Rows from block 5 of the image encoder of a small contrastive image-text model, named by matrix and row number. Rows with one number within an expert belong to one neuron, the router's apart. Each number is 128 + 24 x the weight over its row's rms, rounded and kept within 0 to 255. All counts start at 0. Numbers have three digits each.
After each expert's rows are labels from the 100 images, of 14976, where the router gives the expert most weight on average: "strongest on" is what is common among them. Only what is clearly more common there than usual is listed. The data: rendered roads seen from a driver's seat, with toy cars, trees and houses.
# router: router (encoder.blocks.5.mlp.router.weight, 16x192), inputs 0-63
# up: expert up (encoder.blocks.5.mlp.up, 16x96x192), inputs 0-63
# down: expert down (encoder.blocks.5.mlp.down, 16x192x96, transposed), outputs 0-63

# expert 11
router.11:149184144166134143146108118114171128110145166142154104086091104133161095125174169141105103133146095097160127147160076182121141156156110133114161117111133127172157131119137142119109110118148097
up.0:159148124147120083106137061124097118113118139165107137140158107071081140157132093091134153102090150120088114150127133093138138157108120087161083112152168166149112124103134131148171108108127162
down.0:152096126131114092096109168143127169076164108121142130108108149135101127063086132144126106136131111163131098133135131146161109101095133174110116106142159143129108089069137192140131155158139128
up.1:111127096124199160125150148118124119135117115120143145107155108136157131118150109143119091134103082122111142127151098170123123090105166123139112150115151078139117105167138083128159121127124137
down.1:161116130144144140112147110097087159112119153132140120151097125141093100113150118128136140135111164174131122112138134080121120138105110137119104133120131115120158107096088059104119087114125122
up.2:136135148131178127110117124141118106118146130142155145105132100121160084131154115139086120115169122149121121150124118139083119122128127144111127133117129100179133127143133115146151118159118155
down.2:135156145099121141105094103115084113149110133124086102159165096104146103137105151124095134135097134116123139091104084132093143112110112105152175139128152156143155128102117075116120105117114156
up.3:153128169154170159098132084104135094136094131124121122107173122121141128162132082118096093133129128134094142121138115149136110174108118131157113114106132147192151159168101125132126109096102114
down.3:166150111123145100118137143127130099172141166171152103132144086102129158119109171154113161153143108140110082150108111152094135159110108142129128141116172182140095149127086119130148133156151182
up.4:139092139119155137128178180099133126128153148085151119167116108140138128171164089174137124186151111102127123101117150125152123124114162143144109129128130100086091107149115146134155141119139123
down.4:160086136158181145169107148125112138095169106124141109141103121141105099110132104161112106114141130135176109100132073126112124127086120114110122129085149069108115149122153152106157129139097136
strongest on: double yellow line

# expert 5
router.5:107126183174139129103085116134121150098140138133111096135146120114135117149138126102111104183132135120138103145116129133137110144140135114118120098075091136178163155145160146085152146152123139
up.0:103084133118140110111112136121151145130136138119129127113161172145104150113161135089144152128118165096137142173169153126155158125117175153133113136155107111123117097118127112120145123123132099
down.0:083137137105118113129145120130148104117137111134111142117164105119123132137123113168131128179109111127126121075134114189148087139138181120140143142078102111121117121145103153133123152150176123
up.1:143103147130095089091082078149100144150171119133182144177109190095103157140132134114144150114150167153164153142136133117116169141135075124134119109165117178167141105086110056068056115111080132
down.1:149116123105074086109111088138157116118158157122132159164139178152096109106103124153141129124121143135156122108129137141130107088115129108158131131150126158136147083067117109115094081111167108
up.2:129150118132134137155129128150123088149074108106132133183059176121116133123155115140152124122135126175113143138124148091116213115113071155128140125136110095097137120168141151123111142110076126
down.2:119129153150131132121099132196149132155126113155121116082118162103101121120114154126136140155091149143114109156142144084123193103162109145118116111128141151104139106135113116151094064086106135
up.3:112105115130158098131104116113126113157097132151110159122131092089122106069129113120118093141106103160127141132121090183098129154118149161137119139119095113129149144122117126180130140099093130
down.3:103149151132170121093131138107099120153123102137086159113143157153117163128180132143150184146143140117104128148113111114140102109125138101119161126099111119172140148142109091127164135100128108
up.4:114128130134078107117102092171121102153142099116143166170133181101125164149154132129135154095122173141183113117150118075114169127155096139129131124149114148125147101103121114098072138125079146
down.4:094135162116084092082070118151129117118165125130165144159099169180058101093134163139145122111138130115147104154142142156126161090102166159148113130121083127123089114089142138111133125136138131
strongest on: bends right; vehicles: zero

# expert 10
router.10:127178187132120115121107142162143111147133146139164151108136137156089127122110155136156101122160121160142116120139122128163107163187123161105111118110110142176165140111117141093110109077151087
up.0:136146116145149135111119114136148157119178134138136164112132123094154174145151140095107119088133164126080161114091136090103149154174079113143134137118135132151163133107129111102127100083098152
down.0:120131136163095118102121181108131135128097158081104080157132126134141104143140134137128130144113151125153059109139126144115123162105071108114124116154137123160140142115104134121111153165145135
up.1:136149152119136104079108126150162166132136137142151173136147136106173133142116096142082114112127147128127137108118133105108154109153103105110141104163171146139128108092096117099105097111126170
down.1:079081197182143115094116114102116129123131165118128120130122173168090112127128101123123147165104120117143133129159129133161118114128139133128130092128078161177160111056095088098135102158143167
up.2:137118139151147113138165147146108153134131109096132131131138150131153153166128095103141168108124164110087103153155131132119110150102153057133173141112137105119115134149137141129157129171104150
down.2:178161111095123133119117105095118093136096113122115169134119113113124085109133153158144134159148126137136137090124053106112109199110094126149094177124161134106122148135135116169141104140131106
up.3:139146100159148125157124148170130123100098133151117159160122124098138127132157143164119147086151107116139136120110090078120126148178101116071144118132132123113134107159147110140128136140135158
down.3:104136119134127162118138172072145129162122152126132125131124091133159144096139103123140118152112130105149108129157125143094116097095126138101175097115157131112118145162140150133179119090107079
up.4:126113091142151144150155144165141136108083130155150094136138128118144111176145138105096112113142137117099128168115140087155097152120116120147152131161152084120144135142161151085192175144168147
down.4:160091086095118110130132117146141134179139085108123115130179093124119146115134122148155119107107159126140119101066147152105107132109115115141144151174133128107118093116121181124142122132094124
strongest on: bends left

# expert 0
router.0:121115161158121112123132096101126162124155163123140135102121140147076132110131144118128124128121099096169129127150141163154136116150146148113149107094118097165155140114124108140097102134178091
up.0:098095121113141159132121091130154125099114126143115094178121061136117152143131123113128154128130129158109088129130158101138124099115145121153158132146151123123106148158156100122126102136162129
down.0:132128088106135150136121142157104110116083107167078116122139096148178126154136145092111130129113104116138177115071116120099151141154115100137170160115124123087112123138110108176141113142116143
up.1:150098124146126144108126141156128079109112127122115133136143108109125123180160120169099120147114159158086105132157104109138150149191104105137130119135142123126126134165147120097119147136173142
down.1:080167089138119147102119163119136119163108158113122119171126097139101151079179135136178118141161146154125167145131114147109127123143127094153122132101155116107076097120172129148137140128119088
up.2:135061104147179137141141122139154149106125129130103141101127139146103139108125119135157176105123122096114127108137142125181151121135147112120124165120115092073131104145159126153153109161143148
down.2:160117094066118108096146157136122123136075125112135113147115095107115108111095146112133143114139094107119125107095158116132160130144157162093121144175131121077104118148142164136174151119117147
up.3:126138112086113123125160148129154097116118138108081145138124157157106140162134136099118141165152176105086105092138127130121157139139134083169118152096157099119096139118126123152139099130124125
down.3:127163141104110105146119137139141104163091103153140143155120109107149130152149136109150101163122139119123178145110112143111166146117103129088155166173150147075092096165138114145110143128085147
up.4:111126120119153148140156137114113104137077086108153135162122138105122153161160097094116139115124138123090088103087109090144135130139087093164144123111139128140161141150177144173175111145149128
down.4:095171087137127123163121123105156105151100173127116123126123084113107121127139146129120135145118144122121105183112113097160123138140106113162114134134148111117112136180132180151100142123098088
strongest on: snowy verge

# expert 9
router.9:110129147135117120157127103171084136131136110144105135156124136130098130096113182114170120083153122133154155118109137061192112133105128119125117119124132120138153157120133134160140136149125135
up.0:135113147073112133126162169153120150123128107141168146095113118115149116130132139153122123134128123136137117130119109126122120120114103133122126157121141119137119132127083130137126129153176172
down.0:152102073124124108091093123118148175108156150168183126109119120107152115088129139134158106127151159202129162073107133115120125176085138120120103128151133154156117137076124118063102114122141140
up.1:125092140153143163129079165124145115113128138113151076120098116122124154141162120087117168153096105138120121204144092139099138124123123136121183140084081097118146116133160101106119125137126100
down.1:093081118104101110112139102129123149150149110111164125125119126146139146128097110114167138173168129103119133126132142119123157105101145119172135135111127107112066117124095135145131166133125139
up.2:140121078092128135161145117139114122134118122152104169152155161130143139106148126122144079136162141121154127087095128102116125082177116161149125196182128126116112109106079090119078134132104100
down.2:134155145115104115166089140132183146129128152139106118108168118138157108136149124147170122141106114097131156108144104164117124117156143129117157141139117132147146104093146116126114123095121147
up.3:169121136137104138138107119165137100092103155125133094180134111110144108162148129097118107151156127144090143167098083137109145135164117095145145130155142139108107097109139129106134122106060142
down.3:123082119131113125140122133152120128089116117117167119113123108168135148113140150106138129122128101135113151134151161177110156119126150081133139154161124089053131093156168141099118134115131094
up.4:148158127119139143155124074131105149112089096106086152114115170125113160121165141125116142132138146115148145132089127110156111112143157128177144145129134146166170142165115091170097126130103123
down.4:119156149134130148138124152105142118128146131152144095124141075105153097127108115106120130166105143072096130125152073152112154144122116107100119139149100112113126104126101125083149129123132137
strongest on: bends left; tree

# expert 12
router.12:125098098098141131153171108070125129163135112130081147116086144130132099107123129158113136141131125192114136097082089138113088112101111166135130122089124139141104176109122119178149085155115122
up.0:129121101127136123125090135127143095137136125107143153112156099141140131087141101124129107150127105127154120075104150121138130106120123125129146147136155159134125111106096079138113118141151122
down.0:118100138087094121119098130143073160154115116116109070151154120143125134118125098155146137157124136098115086119100124140148146137111130055180159107113163143136126141090110151147154111084145168
up.1:126134153143158159153156127114112151116121121083120138123148079157072145163069145110136164135140135133142164107117140118179145166127126134167113152096136129138121152148158106101125152133184098
down.1:128109134129160128089100130123119138101133122125115118166148130109105153133070137159091119098121141108140110089155117119145148124135139120135083134140130112124139116127116134141130118173142130
up.2:115138160141134137208127139146120096125147106095110124087084151129100116114091159121128117134141142092124118126101128110135113126141129156112109130114112111120105157136145199118126164127154099
down.2:109091130128167168130132152152136099139131114109148161143124178136114163084140120133152123121148087178132090125121121159141136100092160140118129125133108137138108131112119159118156121133155106
up.3:161153134116133104134151137137168120129147179118128103138099112152118114134096124107188165145174141103137114153156198124149135176098157110122098137150170109141121090134134143124138157134122146
down.3:158123105112137137139143106111152120151154133131105137128167111150119167156136157142124099132176119118138101107130135168147141111120102150143118132124125138141113105115102090099129121176159129
up.4:115139155144142131169185142127118118129145128090121111119112091169118141132066164113152154103154145135129135124135157139151139168126112127152099160119132103167120154160146141116128143141183093
down.4:124110146146137160110111123114138130136137117151131177158174152119106134182111092155096082115155111095142103104156142133133163105124119158161094116156138139131148142131113125128145081179160101
strongest on: truck; vehicles: two

# expert 8
router.8:091116171160120133129092124126114101125108136154107134105138117129090136102157168107177141145124118118150149125179112153120129124139096115126133123067082131164182163111113095111099136141161086
up.0:122097120173165180135128168119110103131077108117101128141155121105141096133126094158108158119139125152133138142126156133116106132115142143131159097111089120131108138139150184139142134160127145
down.0:111129137158153127110122114112090146115123136142127092065118136128153161107096115115153114136136157121052120178148130151103084144095150141141151110094128135110155135148113118138152122158134136
up.1:096155125141162145116131095152118102140129134119140160145091159145145145154130150131096125131088150097162126128157083085103145125127146155105108151159117121148160106162159166106080126123128130
down.1:171137106080132157142115134112098141106104148134155103130097128103115173136120156164134109115148113108104121134118138086157132149115108123170083138144146137132126109174128122134127146116074149
up.2:119100156176142125106153105131104093126101143121126097131130113109129140110122122124163129158110165153095120147112072124129128132111145120129109125093117132135136174141183124100156129106125099
down.2:129140123113139142127124110150129147148119149145093158132148163128147085074134148148134154121147117143123151115109145135156151115121107112141111069098155144150139132109126135099115136133102159
up.3:130131114150193135113176113121145139138104130149138146118121136157070126154117117101130112123104156131114147145144141094129135143132150126146112137116110117139120123146157126139172117086120075
down.3:166130105065135134141102134087096120163151139109121128100093131127132087104128172143110107124137123080129126155105124089134103168118106140155120140154132154116143122182153126131170144160134123
up.4:096125139143163168155156145133109082127095110101122161103104146094107187135125127125124125141117137101135144137173156119134113120134138146157145108098098105097145146159147150169104117116137138
down.4:145143103105122160148157173114112121121114142129108112121117181105148094122141103147110131110119167139106097106087093070133149153156122079146097124125146111111136127126122206110175118126122155
strongest on: snowy verge; vehicles: zero

# expert 14
router.14:111150152167144134117107130130136125092143109110122111145073157109109138118174135107157140090136087165179130145174154144138163164112068128131121107109136158173154112156154131051088156104132094
up.0:142149119142150163152099111077124091103139140110151100131139126146135154092161125111147172107154083141123105113185159107166162153101061116146132130113167139129138104145139085096098133088117095
down.0:109095123132143132151128111104106133138116128107117140104151181128115104121149106082136147168112107088122119156154134154136128123095149123163154129097086092115141170126139134157177138172102131
up.1:126140115146129163118123147160125127100126116111110107151170090107134108147137074131087107115111192139081112148081086120157115135139167104133147112159127141142113130144134156131167140127125149
down.1:130163180119094134084116095114124139106146151095101106150137125135113124096089140106137146153136143090157090108091122084089128121155121143142101087165136168145126098120121133108117101148153129
up.2:138091098077111081171138146176170121168133132133159133094135140162145137117098129140127090129141093131145133103140101170102120104118122145096141173138121087101068063096101152121115150113120130
down.2:170116094082138113110124162128180138116136125135131110127093127130153146146124133122101107120114163092107149101152143152119159152158183099097142175174142122107080090107084126104127151119112135
up.3:168140130106170106141130134108136125100099142133140156133175129140155140184139122145098103141157131111134099105100114173122101122150159105146147121150164117145133110132100130140147108087117133
down.3:091094143140163134159097114150127128089122120114105150133126130107129191124132124117140134095095150108156114108163106081122115093137122121144149131119116122111157123137122144148111111137126093
up.4:139147133133126128122106095101108118122142145123145119123100115139128133102172120123177175098155079173122084165174141150121168143104091100176168132134130126139160133153132071107102151114127107
down.4:091115151148138144126141087147125138144076092130130127097130175145095118105113110110129170156123141141078143148146087130127124119092158107144156158105121086135130143121125138168177123147075142
strongest on: snowy verge; bends left